config.toml
model = "audio frame classifier"
train_examples = 39062
num_classes = 63
head_dim = 16
fused_qkv = true
experts_per_token = 2
subsampling = 2
layers = 12
residual_init = "none"
muon_scale = "match_rms_adamw"
nesterov = false
orthogonalizer = "newton_schulz_5"
epochs = 22.6
lr_schedule = "constant"
Rows from block 8 of a small audio frame classifier, named by matrix and row number. Rows with one number within an expert belong to one neuron, the router's apart. Each number is 128 + 24 x the weight over its row's rms, rounded and kept within 0 to 255. All counts start at 0. Numbers have three digits each.
After each expert's rows are labels from the 100 clips, of 14976, where the router gives the expert most weight on average: "strongest on" is what is common among them; "lies over" is the class under the peak. Only what is clearly more common there than usual is listed. The data: babble in 24 made-up languages, each with its own sounds, syllables and stress or tones, from a formant synthesiser.
# router: router (model.blocks.8.mlp.router.weight, 8x192, trained with AdamW), inputs 96-191
# up: expert up (model.blocks.8.mlp.up, 8x192x192), inputs 96-191
# down: expert down (model.blocks.8.mlp.down, 8x192x192, transposed), outputs 96-191

# expert 1
router.1:114118109113151121139095133135116144144125085097140151087105111138156141078120154094101176125176143120071104130133141097133116151130161116125114174098126100121100116139128156108157107126072158146137114122165129129133117151118084178152190115121107134115097094097135170111120118131151095133
up.3:155155098079159145171162123098089127105124116084177159195142149144138140140078148076119151096145109132135107118128131173107088111099083150110131153161121164125122149120105149093127142111137148157145155102118124141132161143152099114138103129128107153134152129147107112108134112127097112140
down.3:105152129139117150116125110142113130150133171110162169113154123118132104134136165106136127114099125124061114151174142138111110101112144161179128154156106147070120116106128147127103136143161159093121075142135142139065122147110131107117083157139131138157123124122121129129148172085077108125
up.4:134157079132108137135139101077156133140140141147137128135141119118105123079128090137110175124126103115081125127130143120126146138069132153158157160140171137147139140073166105117101133143147179153141108124152161173136133120124113113127142138130123131153122124142136106117126163096141112075
down.4:122134101095158119149121100146145071095125095083102096176152128143152104120143130113101148132099149105147146143101134098130168142105118134122138120115103128120097131143148148123135137123142107143155154118147107125118098114096143142124126119118127115087121122155166113137122100161112173174
up.5:086129109198130134145133147125108100116126144094082146149119131138130094161076173146155130145115122112120122096130095099103156126117071129113094159093158130147057128136142111107128140145126145033117162130083096155130158112122104119147115075119120119141140111141169154117123122130156137126
down.5:097119132105133127093155120110120112112120104121167095141101153090150148111147094136144111109159089117117166135146119121137133198143151126097133147125149121129135128115106128128154130105124128094148122106085152110119149166139129170134112131108123108113134108148151093104128111151086121125
up.6:104103154140073113152133161174130148135135125150102116125123138149088144110099117162149125134113128161207131114133132106181130088142159116102145114124144147105132125099146093175117133131115120131169099137139106164162128116088168101105115155088094112132168159106141140120094068116135098153
down.6:107119103154154119125111121125099139111166139167170082133136097102158137148101137115169130139134126077139152131117162141112161113106148101086125164126154152120121115098147126140127129147123144136109134172156144149090161144102138140118108126128119129108160063084111142166106138103144155134
up.7:167124099157119156131130134101087118102112115159110076152167099180080129118117130123155105146160102154127136121155150113092163142120122185137142084127132118127131093140159144106134148131113146155092136133111098156175165109096110117132106139136108145105109139155125136142117112116119116146
down.7:109086158141164100100166134117094140126144144130126128118125138140146077109138100105102129086134104128159148127109110139100116148132100083108108111115191128104119078121113165126099073134172127122176114123153140141073116136111145129088105116163144115132150137115119111149146141131147146140
up.8:093114128096160152102123123097105179145127106137108142162160140109097143103176146115099137087119153132164158100147113126149120106151121133160170143118142131097152124110149113072143127171141115112169099122115126169101126155142079139163148116139104144159092135150133122114138093112112073110
down.8:133104095154077132122144088161155154115113126077102197140136168126077113092108144150160118139140126136065097129118125112130098141163124133126141120131130099096106139139130133132132137099112141107134166086139130090128153094107095151135151169096121149140124160143112119123131111128152118141
up.9:135102115149124145164142145089149151142127148096109144120155091128124161125162159105097145094103131128111117138112147114090120160126101131137129128084101126080165128127119131126106192126132117086088138160110110126146181109083140142116130140132134100106116135111108091151141149162147104117
down.9:148133145140101135102147101103103136155126098150129100145127115134122114102148101093146146096142136163125115168178110101169171142121101118136092127107098124144132125135109129121145079131126129143126125113127148110068140137135144147116183158168142133123157123126135121135118101154123145106
up.10:137156147123134110117143143122116137156133116099146114155128135149117139086142136168057125188164079158134136117157126135143150128135139116135097119107116083116172119125139111146105157131125103110096112150153156142138118126156147165115107133135156117120073134119128113142111138156173105134
down.10:169093127163137095166090168135114107165116123156143105190125148188117148148130170136103124119140129146138151135129135091137083152121158132073126159142145128143113108138162088129122095163087134131177166107143127127099126129168133112115144168132113103127131123134109099177163120142119104136
strongest on: /ɔɪ/; /ç/; /v/; /y/
lies over: /ɔɪ/

# expert 4
router.4:134144126160139112100170116134152153111114146112117151140169165113104111143119128155119126153124170142160122095093137112104086139141110132140171117150117132100110103164117115089111152155107173145168103115138092107112141150091144127173149122150108188163175143144120098145152102136153128145
up.3:123140145111152135115106122079088138113120150098115134130167139148085148125133090114125112125107115117132144110113109101179122071132127093091136145149130127141170135099143152097119174072140134154139112116147147123080122127149151119079123129144136129131131116132145075146130138152134121125
down.3:131095140143167168144116161130126105133085107115134104127117144124117066124134144126143147074111137137143072127151150125124168131180117086140107143111129162156113143128114113109171149139162124104139121133162107124181102091138105131146107126128097159086090148140134161099111095146153163173
up.4:110107152115076193096125115113151116110118155120115137151113127129161145110168159117137137083109122134103167139084097122138110104113112149119150122141148152149101132154135152104110135134129134132160128148089134091152118169100101111107115102071103127088092181134114156109132144158147136142
down.4:150162133108158152151154149089153105123127104127114100129142098119122150128108128146168134184151144162182154145151127148093118126164102108187155137108131117106109115182136134101094133106090104105133132182120077127127125090164150091176138118136129107151156127121086111144119112147099108107
up.5:134127150114085150120157120123136123117124117144124125109109120117155094116161117181118160150115166108112115154093130105141151133127128141083146128166097114140128090121131113116077124146123138105138092138145157100131095124128128128124123115118179120139157098106119122119098082129146135125
down.5:144115159101106168136150109131122102130119126139134149198115118123120132136129145126133155075090090109155179150103117133088122086104154171116091150123148134138108147130127136138137123120141129148174118170133152125142143151129120107129076106120106117138121130132097121136148110095140106114
up.6:148103174142093139114168159106149138125064119145140135175153118116043155103142174101111137117123127130139108127117118139124117110156150150147111123111111151099121110135120153131133119133091102115153108106108117148136088131181129122127097127113140134145133099151095092111084102109148113120
down.6:129118135188105134094130112160107112095146101114148103096114103129121141147082140061138159104129119123137058123146113145160175160106123156118130149138110120133158136151111142130126124096120193128141105138120145091119140110095094113098125158102146100166109156104098110109167175179133135127
up.7:164130128172111169094137140108117095112135127097139149188141187123134160117137149148115116119113104157109142121119105109119159102072132111182161132122148129159127131126151078084146128111133113144156075106130127121146133126045154146142142171121113092107100134141099123113126109140158106126
down.7:117152105088112152143144118132114139131127061171114151146089125166131109149109104079169117122124147119131153142111126125093145150128085113137130133101132142156110134150083133135102113134183137137139112129142184118081129133173127161160125122105112109090198148119111113157136140152153159098
up.8:154137157161137100116113135084169094110117122146128141146118134135152114139125138142104161100170125058110136120142121126129116124120142100125129126162161112076106088126111133149118108130100098137160148103136143107145178085133118156116068165088108176115162113130158107100103146142141147144
down.8:131093128148111122108152104126148100145116184101155124118149176142164123101165113123143112144123125130159146141129137086106166164088161192126135158116078137131081142127127124121108102150146113115099125125125092118085103133070117119107129105160126076101127096128133119158109103108084118135
up.9:135128121168111137157110096144146105148144121119103114130144081100096124094116130143126128135135144119183145071151131129120145121104133122166084128147104147161107142105124105161155126139156125150147184140134101117136118125110143145114158125117087125115127174149171146139109125103151125147
down.9:151103135101139109128155089112119121108111132144125145111147154128100154164136103153107103116148106152103112115089119097123086169133106133184150146114197104170137144119087159119119115166080182143124119134112137140141122129157095083091108129153146149126141111122137118100145149099137125126
up.10:144159112138101130124123101162074116137142122133153125147164148120150159088149082108144106121081123130161137134140126132061172177112169085163111084164105140108142128114138133124156157119101144113131150110138150121153150134109121141126128123131099126129136144104133135112132154142122118132
down.10:154115100134106132187137120066172124124150125116150150098131177110102131111137117072130102145140129147168145168167161134158117111116174136125089087156110103151133131126109101134099127118143131152135117131175138143163143094135108125103134125119129173110104136122148162085188125142124139112
strongest on: /æ/; /ə/; prosody: no stress; /a/
lies over: /ə/; /æ/

# expert 7
router.7:130107152138124095125132127136145110144129104144140102127085094107097105119158096139191106063132085110119136108112146187119134148112142105124096113104128083103135103127136159140101159146153087101150185119135128092141140081126087135124134174151142113123104153105101183154160105116119151099
up.3:140127091118119135149119127131149187080129133144135128107128143095131123110139128124099115123114081130200117116086161128139166152136164150123149103104109122121111110108132146144081082110177116115134080143125152129101125083135160139161145093141125108134158164124132128179111136115143132155
down.3:113162122134126146120124130164122136150136109125130108159113115085121132151136134091130169125136124127098107141156125138105159126106152125152138137161189104113148139111130111129123136125106145098106130114173094181140157205127088140125080094143152142136101079099128123101109129082123119147
up.4:128118129169142102090115141152139150104107108132103138134099146115114154125142111130114142173111147112131130126115109149113100138100104124139112120145128078134108090187135113130089159145126180136174118147106114112080150152114100143093048130162120119170128127107122131147124129111129134137
down.4:124154152108115053142120093148149101123102127095093137101124134169168120150099129145138094093153169127114125104156164146145122141089126099118155116133107119096132163088111148169133141128126109097095094126182145140108130118168147112114118103138147157086128120162146151078113115137138184157
up.5:135158132182134170106134122112135182148127173124119146117156146110132122117116084163128113124098090138174139108159112141083139124152180117100098126133162099110096117146167090121106132146146126130106146098150095136135121118122096173103132128117113108163146129144108152123157134124151153134
down.5:153154172124134105121123154151149141163129152122134151144096131112128153123134139088137086083117165114140119096131152132110151097145160071133160096110152113113109129137165156157093095130141102104122133116135129142098115155140144159113124117112101129139143161125112094100128123099153142131
up.6:159088099118171119172152095117148135145155126135120112105113158098114089118122109142154124143141097116078155131148158110154110116099147125088119120156130118160131115082181144081132110142082066137129180152116137137138123145133125108166093141123073141128140080146147141152121158136132133122
down.6:116133172082110113156106147126131102122130147124178120094113180092118103071094164146158125172117101107101184119119147131113148166157108128146102096080113111111114176175123124166098201094143105118149147114136127112113096133153106138103117121115124161085125120117155138143154132150098116126
up.7:092064137146106130145091146143113136095068120139123137125129104120120128138144130180145141124134107127128122144165114159121111131130164154113131108108093129144188117164105147100122136148154097130142126118173155138148105163156121119113115128119129155143178167130127109188126133113100120083
down.7:107097096114114096161103165114189086140134135147112110124128108217145144153120135109124135134139099146138098123121142096118148073153118131126133118138135132059090142119111122110108147169190157125115106144115108150145138146132169164129082107141131096124127118155125164100165139131132126100
up.8:117133119086169100124109143137118119127143145116144145153095154148110096154135117121070102128111119116136121155209103087114102105151111142150152132146088133096160134141098128087116100108105144106123103074184162081134142144110135069132127130130131149129128076109142139144139103147118123127
down.8:133103126101127147158143154139117187127161081137139117096151120142119135143089112111105182115118136119144146110091117122095146107158139134133107144139135123111106118164105092163101120166143150136118177157152135135128086147127131184131121069153068143164139152152172112113128144101191191145
up.9:121141118118156196136120133137143109106134111081131156164149130159134153119132128131150144116134143108129098122089123142112132159124117106148135141151064164111081142134084143127095114131165124141100174115171107150140112111133095162097115138096204106137141089098122135133133101098093130166
down.9:111091128121111115126089094168120157095130133176145181137098164148119074099133094115090090153149128127132138090090134140134172148128120156130113109122165119091143138157102093136109095117154134134145128127120101147128148095121145122134149089152151113142138129121156134159112130165144131120
up.10:119128128103124129131146130107130106117150144100119160108120116069123134135141064095116136160129136135109136147092156104148135146103148100143161088096118099158130161127136152100154162129113154146090157125127136146166083155159098137119107133133113138167112148108142122133123143095134141146
down.10:126129124122142117098116109147132125162110118161153126118120091094146127107099108126126094102119160127149078126095070152122139113134120138073138127116158114127163099141106137150111112108150075126128176109134127137117129173092133105112147137122119136113150139176112101116087091116123132126
strongest on: /u/; prosody: stress on last syllables; /e/; /x/
lies over: /u/; /e/

# expert 3
router.3:146136138124112119159163173140104151115092127128110128139145129142139111184133148148120150102154152132193129082096084151099168118112145142120102120110157150145125147154138110137132157071141144119114074122141128135126148124131140144101124121167085143115105092090148103169158168113167123158
up.3:086152112124129104140151126108107166117147121144088150118145117144116141113160148136133124137111156098137109104109133142155093183188120126105116179133129158141120104096134186114132159145143145107103164147169213128116126168105125130101130145179135124132082113119094152135153110106094136129
down.3:147115137126130187147117113151110140100161093111143147097105112123151150141106098131125150131120162104143108139191138132133135113114175136128116098157137122135159125120090149134111167085129107102113162087070144095146119113117135115091160161130141126118148188116118143117125085059163126173
up.4:133132106120110114130118072104095163080117141127092108132155125087132081139079139109105124110143093142125138118144105132116144081108155119110124160140145130156092146149131162091138138167100109175163104155132083116124151113115111147097147119092166119159138145103138151171137164131089143094
down.4:098110111170168098132116153167142119167144128145162111091154136150102116114111134110083089121170092164122080119112092130120107135148132133146149121100132140172117141108106133149133133152078150119095116087133129118113148135123116148090128103132118165158071170141108148123126116135138106163
up.5:128156092096112137128128114132105158114115144121150169135118150120136159091108142098132129112098144146151093132111095186121146157121146098164130142151166115119112159138110120110135160091065105159108149158128189116091146158116106109132128099146137149139110157127151149103135122119115084116
down.5:110138168104090124120139159113144138123133172138152136159074134125114130079128102117099159158164143122118137111150131133125134142138107106132114133162132117154155167168129148130136164096136093087108139130051131170126102126132130136094148115118096159104133119127095131125158145106119117087
up.6:135135138167133120119125150148163127105112137183136152126120120152144104161116099134090123138125158117110152095120153137114115130162064124145116128068091117099152146185121131174125145085109124149136137118100099144128157115110123139108114118118112152118122121126116122163111151135102105150
down.6:131154117099143075148122119154126159122141125158142124107077147119113101151126118145124119132149143164130112153141151112141118114123089127089133152142176179155096145107085143121136089132098154122127109163114178109124153111045141157098124131115123146131119116103092162126118075115131095149
up.7:122140130128153136107126116124136149088131093134138136167120166123139132150095138151102119125080161129138135108166107112115125107126152137164133121113153139137087193136137205120100130080111129101152134112131120160095109134144149149143126150137113114111085123106116119130141162126143190106
down.7:147126111117110135103104096141078106083114151081170118121137133113132124185172144076171115120153129128193106158110122120107108122140129091111130113152133126120117117122125132161115143219137109136102141112134105106076116122160134126122126153121106137130165128151112116085138089136158118156
up.8:134165112097105114126161148149124149121160097144158098138151078092157112137100110095157144122108164138109119163087128115152135132163126152180128114100160135127093142148101120108109128170171118137128136120135178135128125108114116146101115145109152131147165131121102146135167091129131160185
down.8:175075123179135167176098089122100151176136127116063142112112082153145148155135153130129170155136091152140177144096126165116113145119104108114121124098129153125138110088133111134103139122130145153120108128084138149136120116096134128108109097096154120142131100173138123142135150181118158094
up.9:121111099099104136115080101153108102139112133101140116109142094080126117169172160147120176101163104115130082133165157122128138145134109155106141116117160152121127101087138137114086084111147073155188099075136150133113160169133137087118127148163147121128137121114136081128128155118090137129
down.9:131085128146155112106102130100178121097088146123087083083141157146141147121114136130148130120139162150162137109127138157093113109139122137151148159102107112067155142131152142152121131113159127085126081118108123141164097130105134109139163139125151137133134084084103113108133150143087155138
up.10:136123153170130106111118144166141115077121150073170105162119150169142146131134138124143129156156156124123134114121116135114151115099126150180115158106090159119129128150103146097143093130136096105166099143120151122169134109088158137143143144146117117142125124118162084112123137143141118163
down.10:157134141138181115141132163139132172174127115106152114122091156106159088122111135118108125134078158162148134130128135098107141112126121129161154152082188113123137148094136133123127142105146135112135180121161125144090097133108135099101118089100127133146165120130124084143131160142109124118
strongest on: prosody: tones; /y/; /ç/; /ɔɪ/
lies over: /ç/

# expert 6
router.6:117110144138146134102077103152104143142119136136145152122147099108115115115139111139139129116113146095148104184169138093147124122115131140141130132106133116111150145100107100156070158090127141119105137123099151135124139142125129136143145143167120150129109087093166126058119160131153155175
up.3:130120099165153157111143139135105175130134080117125099101142121125099125134106131176148115110142136146133137163142135137068142120147150093155116187108116120096139082128130097103114185113118123170143173124114150131163133156109154154129118052144146091127095162145147131122158098091134158117
down.3:121140078109111122145121087154169128160162144128102182156126115140157127148170128127094106144126137147152100091123096115103106094140177106124105102169135111126109114124122109154113128154139106125108139108171185124143138127112155173154151108149089161136137086111117145107127108104167155111
up.4:125137142141117106205139126106104157133111121143139103130077137127117144171127115094129151102133138138130120126147077158144121120100086117098150102123127167103123125121136102129146155156073115119142112122127120136145149118118162123150112124116114158145130135161110131171154141099124108166
down.4:139134131135109103139110128133114127168159156133096143117108084187126145143119104119085102104170146096137143110114097117130118163106127119139110133136114097120129128115159133086139101156118146105148126153090144162139112096138099115106120136097117100128156103119150148140128134152157163104
up.5:123121149129148079127152119163152125175172123139119131107142140120139186150111105078082132151151169110152138121130152121140112144124113124120114138143143127105107173109121133105082192139148136163093102191157129114046155116125121141156126119129126108114117135129109104117110127135100156090
down.5:094132131177130138142124134115149151123128128124122136136097111157094105111130131140198081138127151131101141070120102166152123136140124130124104137118126133152127140117031120150142155114141088145133104091128119101124157162125129151127168140098114124119114121164124117140155091142121145132
up.6:168086143151119127082132146144118138105062084166117101121150116136155130104155125107125159132156116138082139154126090092146159167128103125174120138117129120129137130142146145145091106081149110139171134122144077153078122169141132165115157105106110110146148144111105147123101124114085169145
down.6:149106158179139144157108127120115118127139131142148118178059120170116117131133153172106132122144166127106142107160138107165150083115103191117144151127157111128138130133115164138146121084131101146129133177165113141137134108117144135152122112125127145083113101092125189085161164167140153099
up.7:105140123117121097156122131143153130120124132151115194152131128118132178166140138095124164108112134126178149084122107160139132113140109130126095126146159122131136125123088155155122111133089103130136139154120100146083106133108100142105137106138088083110079144190087115115124122144176137160
down.7:146151146101101149124101150133144098167060129119119132114125165156106135152148152138150146159145112116131129167124160142126132115134149133128137100094150139097126146140132104136094118138105127117136096101130095137146153140098112130147134099147096163140153139064112116177107151165109115120
up.8:097107119113142125179103151112112129153126141145150117142084133107108097148162142124107158156135159136141146117120107097125100143105134141166164162159149151083144170135161100133156153118203098127157116139124116103136146150124128089085103143096130112128107131114124067123137123125081107137
down.8:127140151114108122138097087103126164115114151123129132101148130104160104135139119148110152130146109126101143150102179098164134152087126138119094077085103103148096137144097139122128153112098129145138125178134134141144150108163165149078119114128129135142162107121127144145135098146105171119
up.9:085093121147113090125141111161132156149096139109175143150100110154105107147127135160124147105137176085098123147098147070162120169121152122106107109125122122113102100178083087115111116123088114093127083131124097156134134158153179119133138147152097088105122131134112132092144124102100116115
down.9:106101110170135120128119162154113102139147139139145130128100120129119126114120119093147134129113107179125127119144159127077170173130138130113119118074104127121055121113115133090117103106110158164110145143173182084152136187117138123096121095128106118143156125119113148084134145134117142172
up.10:147098131128108147145132150152133133107153115156099107146100111153145069161173130110118109146163128115166096102104115111143112105140137135113120144099101126132145087126116106057136158135130128136152117149174150152131137139120112144112097146125186119105211137118134134153113107123143140135
down.10:124148130138099136121119142139052092146112141092147108118139113129115152119187157133114136143153154118090104118103129070101087134162152135100142161166132113129122109146108126142130083105124129151122128131093152125133082180156102097101131140103156080165102169143117141151153148129126136088
strongest on: reverberation; /x/
lies over: silence

# expert 0
router.0:152118117155113127171152098135150099117121118107137120110134094085126162148114131117126125157117142116119101127137133089078125170142120158121135118136117149139152186121117142117104140154126124116104082120106146142081101124175166145148147133141146090139119146154143126146143106183105133098
up.3:172153167160096094081131097151164140125121149110137149084091140112140134168128100141107169152142109170152163092118089152120134110102131110116130144155116084125148203131123137114135144108124130110154108127138135079133114154147121144133116158131140091129169144137117120157106181113142145129
down.3:112117089133110129175105139152128117166099138121140152133083134100131134127124160144107103105093140099149207105168143146123117152109076141166098102135121143134128091109151127125133090164144126149108104121151188149188097100092146146126084103096133127143097141131148134158111144117143112116
up.4:138179120157117148095149125193100140115142144144140100112144114119106115122133135143073123107096177145139182086126136127082139145126128165115108099141155121181100178118164152157136143137132143105147114121125099150118125137145138144067095101128131159119129091124141142128096150102101111112
down.4:146143147121111112137129099180120135145133159099170156191122098138120111106118144147078161115128137143173149122123148096126117115126100131109127161154148152143119138152104097142164133159090156121111108141093131128199127104119135130082119123135083133104124118103119124145107139128132149145
up.5:137124116117107098105174134134114105092122123132144106177111151135130169123162139123190131174124143129158116143171144158086120154159134117084097125117126122129165131097140123096107134109144162102172106133124128121130168155121141116083117128115135141174139153104130117174137145133142091082
down.5:137124107092154145104129136128096161113134181110138120132111174149119091149110152120155157082132116079059168155130105105150069123103139137096178169138146109118109137157130133139132120149149104118098102084187089114124179127138137131101127151136114130094127068139128102103100105167143180133
up.6:090112132144113111106124114139146118181131133111112146127134115109106147121125117132118076186148156096113155141119092141088105105093127122144119161141135116111140104118110112121110175100119116170140106169164117120079173101140118102168093093119080173136108138106111114133134189145167122107
down.6:067107142160134137138124145137145156168073149123137137124155101123112156135097117129087127115093124145099162129147077128118167097120124151149147133152152138120140142150082093104157115138124093156134094156126135116115152146149094109124117106136070103141134149123145126114111135171113164132
up.7:096154113168129121120143147129137099091126145172131142115165117158150123155145105070133080152142088110165150159151166110153098140102098133080136088099075164116098142101126104152124120118129075124110129130135131128133087127113147162095136109101152104161165116134146147149139171118130116136
down.7:150115159134103148161169150141118108125116158158107163129130122088106130174153166153113129066125111132094157126110122080156139132151147130109138155160145135139130119132158124107149107155123173128128087147125158154151134206131144100124124114119084106128090124120108071155132155153134153122
up.8:159122133150127103119133120175100153126115155152148107149134140097069133085137149106093134148113118131125112140120173131122102111111157126110136107121096143111167166118106151123139131157101172120101151099125144191132106111100167126115125134116140162084165124110090161103162141108159130125
down.8:108096129134161136115177151148102168156168117121159099129169123129157107173147125139092140152112156115117078124127127118089170134120152123153160179094114135149116160134122101118077126098111094117120144126147124126156143116135121084065144146101176133179120148111108159089087138128107110112
up.9:138112100094138125129139130079172134128130136147147117135115103177117091124108114114144132129134084107116144130172122145128149114142171135156133117103184162145145118081123148137125132137054126136097160115146100075145152124130068172105107098128096127153123136125108144146137121127089133130
down.9:172117106177120168117123103111135172115095079154145131111106155119140142097133143096135159119102161130148155147155170109106144087137147116141091120128120139164164104097112146172103138155143140117111114139142107188085127134101112106152117104094152188122133101112102129133160157129133145163
up.10:110135161161143116164141155132112116126154144082123103108123089129130149135135117089115113147132108062110112113151140092136144133169145100075198124165097140116117117141169111118121161149114160122107146171121170126155133158148122122094122078129138146155107106134136125139168107146122163111
down.10:155135133123119100111149097138144133101134145087154164092117107106154127128164116156138148128128144121125141133147101091136108126128096124137137090139151122137138178143114109129087129103115109125155145114118129129151102091130132153106146145123099149089146122135148106156149059118148125151
strongest on: prosody: stress on first syllables; /aʊ/; /ɑ̃/; /ts/
lies over: /ɑ̃/; /aʊ/

# expert 5
router.5:112093124110137147106115156107153136097103130174137140198158121112124087122141085147120138151174097146121163154138093104108132125150139101160109124167140112154143130154150151131155125121091073206166169127157122137147132112116129166104087144088117147144119119115167136110096137110129098138
up.3:086096104102126095124116146127157149132078137129127086148093144144114129141130136128127105155054180108129097149135131152110104157135103117133140155189109141133137215118152168179104133149119146134121123142107153148128128104105136125144116138159144115123148127129093113119096127124115138094
down.3:159140088117128103133159104133107094122115169136119143088145163189100110146070173136066138115125179133160093110098129118141055135143118175096144147134120120119091147076123144136127145145158119121093131140122137075119103130150121171130117143099137157152098105164112162120170115144141145156
up.4:078101110140143128115113160155120113165148126102075091144119096108160162114107128074157128115099139052147125090071085155148118085142126162124131142115121112147157140091131118102153155156125112149117139107137115154130147098138149139116100114102150117146152140116128094114090163130148123130
down.4:131101113088105131118107134167165162111123133136100155121125171151115110165134106154109126129106146131142136144127117115108137193100148097109110101168127130149153150133189123119131159076155130080115150133109102157104151126096141112145113099174157104181132174112148096117111140151166097103
up.5:124087106125136097127079137158122094151090169102077123127132128159159154121115117140089075110143115126136155161140109103123131109162134113097130107121157137121116135146144138113120116123097158137119113151118146106125141110083153138084152091104165141148151098120144128140157107154101131148
down.5:122097141110126125147101086146092145155129092165140122138134079118139120107166138126159140122135161179109124137143149103143144146116144128134119118122135099149106108117145088107136155155124121143134137145176154108136159136161151082120109128146148078103118124194137095133101111131108140130
up.6:123163128117124110110140151087121159152123121125132145093121152118108156131106134105120148130201161094104142108095127096100144146161129125086106090099140157145153143132145124052121114129107132149142156124147158097141127105212111140138115150155144110094154155116129152103105120111163139117
down.6:121119116129160154142133145136125145134147089136164117125069105088145131113156132125134107185155125086123140147128097085084158152112129093132161151151116127138158108165112133133117146132146119165151114121147119141113136139136113131117115141113100115161132158125148154116110106172078115113
up.7:148101076128094142144146145160125120161140104153132148099131110108057114153136143110154130139110152133131093069126133120121122104125126114090196141147118130136158153134156142130175112162131123173129106132123120116066140128104092156122126132096144137135115089093151176103115091193103140097
down.7:166121113123136122145118116141142119133155100140139138099105144110166102161152147125132098137145130123092136165138133107119139115111149112105080126107088074167145123111118117155133119118136143153123117100147142083142140121105136085181142143112144114113135129179117145114132150096137117088
up.8:129131126142145143129110161160138088103146111113113140138102103161131158133122109132082148146135114081158185145111155123107160134105097152173162121149114141127083129113144172149125158173161120133130112109167119150164156139120177153093150106121127157094120107119104113157128141122098204169
down.8:159107081124119104152107106122123119135091124142134109150135113096115110126117149145108141148148160097109182127140113112165097157177145160149130140082141160169125101088145148162123146122155135158142110130161137112089105139138143132106095143120114087083111124099157144158151110120143108137
up.9:093135117100086128134084107129085132080134134137117123078104109128109107140150175176126159106128127114136143119071140138131066146128101090153113156152131103134140115091146147146128136159162103153111097110137184114140154100110111105115134109163121139133170156117139162113107114143115140127
down.9:119080132137109164138122147098145136144097132152143124139138161169118143117135141145180124107165130116158112160153133108135116110111100126101136154113124122118155106132123140168100095111095098124137150132088135101080120112100088128106133127111109127133139079159108132088130182102101106130
up.10:141130104144150103121118154135131157117147127141105141159116113113177107109112131127111123128113089175096162080109121181159112138165102154134174111182153089171082127132110140114132110118092166102137125121131135139143138155120109165119106120078118144150130125124121131090156094085108138124
down.10:171175145113093148137142158105097183130102163137144097118121127115129106137126081165119127132173102103119116098126105105097138107118133132086133151131113145130116124124106175132085163126177126117123150108120135152112110076134154116136138117131142157124129123123115114137145136141149154153
strongest on: /ts/; /p/; prosody: tones; /e/
lies over: /ts/